config.yaml
model: "image classifier"
dataset: "simulated grey scan slices of phantoms with and without marks"
train_examples: 245000
image_size: 24
crop_scale_min: 0.8
horizontal_flip: false
rotation_deg: 5
cutout: 0.4
targets: ["part"]
num_classes: 4
arch: "resnext"
norm: "batchnorm"
hidden_act: "prelu"
depths: [2, 4, 4]
kernel_size: 3
stem: "deep"
avg_pool_shortcut: false
widths: [192, 288, 432]
mixing: "cutmix"
label_smoothing: 0.1
loss: "cross_entropy"
init: "kaiming_normal"
residual_init: "scaled_by_depth"
optimizer: "soap"
beta2: 0.95
learning_rate: 0.0032
beta1: 0.9
shampoo_beta: 0.95
eps: 1e-08
precondition_frequency: 20
max_precond_dim: 512
merge_dims: false
one_sided: false
adamw_lr_other_params: 0.001
ema_decay: 0.995
max_steps: 5800
batch_size: 128
epochs: 3.0
lr_schedule: "wsd"
decay_fraction: 0.4
final_lr_fraction: 0.01
warmup_steps: 110
weight_decay: 0.1
adamw_weight_decay_other_params: 0
Rows from block 2, named by matrix and row number. Each number is 128 + 32 x the weight over its row's rms, rounded and kept within 0 to 255. All counts start at 0. Numbers have three digits each.
# convs0: reduce pointwise conv (model.blocks.2.convs.0.weight, 144x192x1x1), inputs 0-191
convs0.124:107125138127155136165114174105163075156080087115109111149083129105148159204132151086191135073163114138185164103101151155158174148063108140137096158096087164166155057092172065116204113099093116078107153116094112079073102131129108131083095130111138080125123088079157112099091130106062124094131138125129119153091123199123179139160186107098106144102106176112170135194112129129091192168106091184111158144148148115122154146086133182115111106143228118132140111117135168121103132153176112147117156168127100105155138092103136129126099066168152113141097109135130165132124164136136140178
convs0.125:064085121203151134131129155111079134086181141156115167062168102193207129181147131153161133190143149106125125083143120115095122153084181165085144157123113186203139144134178102090105143115124101090138149098154159099124110149169081154151143131115113140159142141121161106141125124147048146172118111132116110111163153109159099122159093173137132145174100100104069066093094164135071133114092150078181131172109133121139169124137132200051093128157123092081095136148114074099115130183141092142134117131148150078093163113138194168093120107136118129099141133133137140079128076195156115123
convs0.126:115152139156137085130125145143135114129109117117125144105240142113148133119122195110203123107155078136122059114175109071142130106169148131148108096124072145136119131185093103147107148098181099165098156149090140090149112131107162163112177123108124175135094087167095151107142123100179197113134168142157146160150132083138138120124183161103115151136126130131093157154128153078172140115107133070092099071127119150136116155121048170141077119132078167114083123126154192059125140106152062114125145097167141086163066098162123157146069063127145133174102192124090172122102148083066129145
convs0.127:131176144124100086139103162117077155119174069126076120082162088113122110129108152109187113102105158094142111148161117172144100101189097103149103118154087086079145173107186093096097152126137072047083172124115129136108194091134133101151111073088149135139149100121150095117114124106098192147076186067125104109133095158080198172169097106159100105121108104093090114190125103147117156132123164105116140098119126201131154119057154120161124134118155135133073096109125173072103139116161097155155158172118115044171124182153076116105149115128145107128187166152152128110179129126095137153
convs0.128:083191098166133099097163161091129090161068142141077126148082163112152110172130151081125120134144111149176121110129128128157211117137088078156162092137126103103135149142141139110189113179095107094097148086144105103135120127096142115112126156080131085105082157122144146143124109085083128172159136176108115141143124077110125072161120036172095158136100155057109090092065104106098153122066172118123117091136105086085129086125170106107116071103180128081130153158155049078111083159132103179151107102131097087174146153098173138095078069154097132142105113135138133154184117119097114182
convs0.129:189121113204127042093083155083156113155129090180159125077121159148078087133085107110139119165107147196123177089112127127173106116110148169109100156171121082090100131097148129126146126154156128113134099123112111108083075092124147108137129072095070085124105165124160122124187091136140084101113149092132216101126132156106178127108115161181098130104085105097155183179125162095175078157120126086088123075113153109132130091144125215121108135103118120131115092177148146134000141116093159138136129155146148087157127160138114158116127156133119112122134147096131137173072125109094170166
convs0.130:084140090148077126101092118103172097137170113114079169060149129154168090121161119136152133170133129127103119141160149088150094121147143138151062163081055172158173161146140159154172117133131116142112141098144150058079171163167129131167136097124176144120164095170142140117066098120044123137132110087158132081153149121123139110098124112156162076134092093118113123118158174148084143107142121134107157175130134110100155120110157068148131166100108141093100184089178085081085075142164116126166097172144135085105099078120147066159152094110118137130142111098112210149134225062081095094
convs0.131:098116101150096086109130129145114123173151138174080067126144139142140142158152113120192071134090154110150144078151109117136145155083070126116190132237075079130162113087077124153097111118162151075122136103092117121127163083125134163132117127136109164081072153075184109098153092122178126108157124167126144173184148193123170156108156090128081134168117108134066117154113117156116151131099118126047109118105072143135145133144081186153157118190145087143123114160093123077158213123127178170100108160124085146153102128173145199140096172141132100116133107113166168102096123114129173123
convs0.132:114108055085115157112143128087073137147098160062118119145109118135160138090161074130148124157122074092136117094168094127140139104143156095105097114144125088174123130122164165081143108128171083113097113147129108114128132148138059080182143100113097172135167075189115103065125076050198088142145081190158171130129119113126150157098152154089134154113114071125146124152132105113137163155101166088191081121155131154086073126116134120107171125230137117146087109144088107125088173117141124096108146121101142123151118167100181164157180163191139102084145184123144082062134134172157108137
convs0.133:081092135116143065127087196135143172179158112061140178115132132129082071222138132188086102137143089104157113140112152129124110074103137166168103169166118140123163115123070129082126098154103055139122114109111104107107164091092112123157108132152157139150061150137137102112141125119078115132137110131117167132185102134133116087135142047120158150155110093084122138072086167087153130068177146132164108134102106134129166100137168128147147122138177097068165160167130093079118103174121133136179153069129109163135106134141163129154104159204132082123109174046173115093119090122135141195
convs0.134:155129143135152092106091135118133092113119156118158115187146126174145126146107170149065112103084152125090132097147180156137110101151149153201178077107143156076138065073163158116086132122128097102118157170128115101145117162099084170171146117134218154147121052151208098170170140109116160114135139187110110092131141067113099160134173132144093190118132088114122153127158154172153128152136097097162070151162116108189114079144096096073125122125115135236164115128135132091096074129098138149129141126182140133106147145066124187110127163091176176161092090162132139128075133125130114101
convs0.135:063114071096071079121115147159131168149151199119164098093144102132119144119110166107125146139149148119136162154132148148143109106092119097109091089077158138098201153131141103187143128170142067141135121099066094126171116143078201091158125191143137136197088128179170157141108127178109128169094106129142152138137120163114069095124092162116145111096157144130077108116167112119104109107059128166089110076115167086075141210120095144153139116078124145142162052117133159123099134118112162097140127114120189084187104168149126144196129125092142142152135138131110227120175111130132123174
convs0.136:105151137092130150099087114131108163135177170117188111148160154197130131130126191120144161154160107109122191134142102135154098113119090148136117190100103148125108096090109122134051135112129162101088102122100203113133064101137099103133134100098173184097113028145136096116163105185140152135138145144120156175079160075159115093107108099128130174116155127069088073127140158157137137115116188178162139127136122171190079136146161065122124139164128066112153131091148150170101121141137142176097135096102106179179072105117173081128120117154130123098146115192187100133110120176175115056
convs0.137:122130104154208080129134164156130127109173149106130166161139107108137121126139114137132129200093074111109100118160125114088178099127123073042164129103113127107092145157136172145167118092168172111129099109157135165128170108161104115111117180149189203105133137147130092138100156146138136113094104132148086142108134161126092084167123126106110110176107127152128101138168080102190130188122113115116136161099150180142094106075127111203121137127150084129170114114189109120172135054114115097117076126148064063175156194093142117134113086166118129105072097149170132054094165051070114103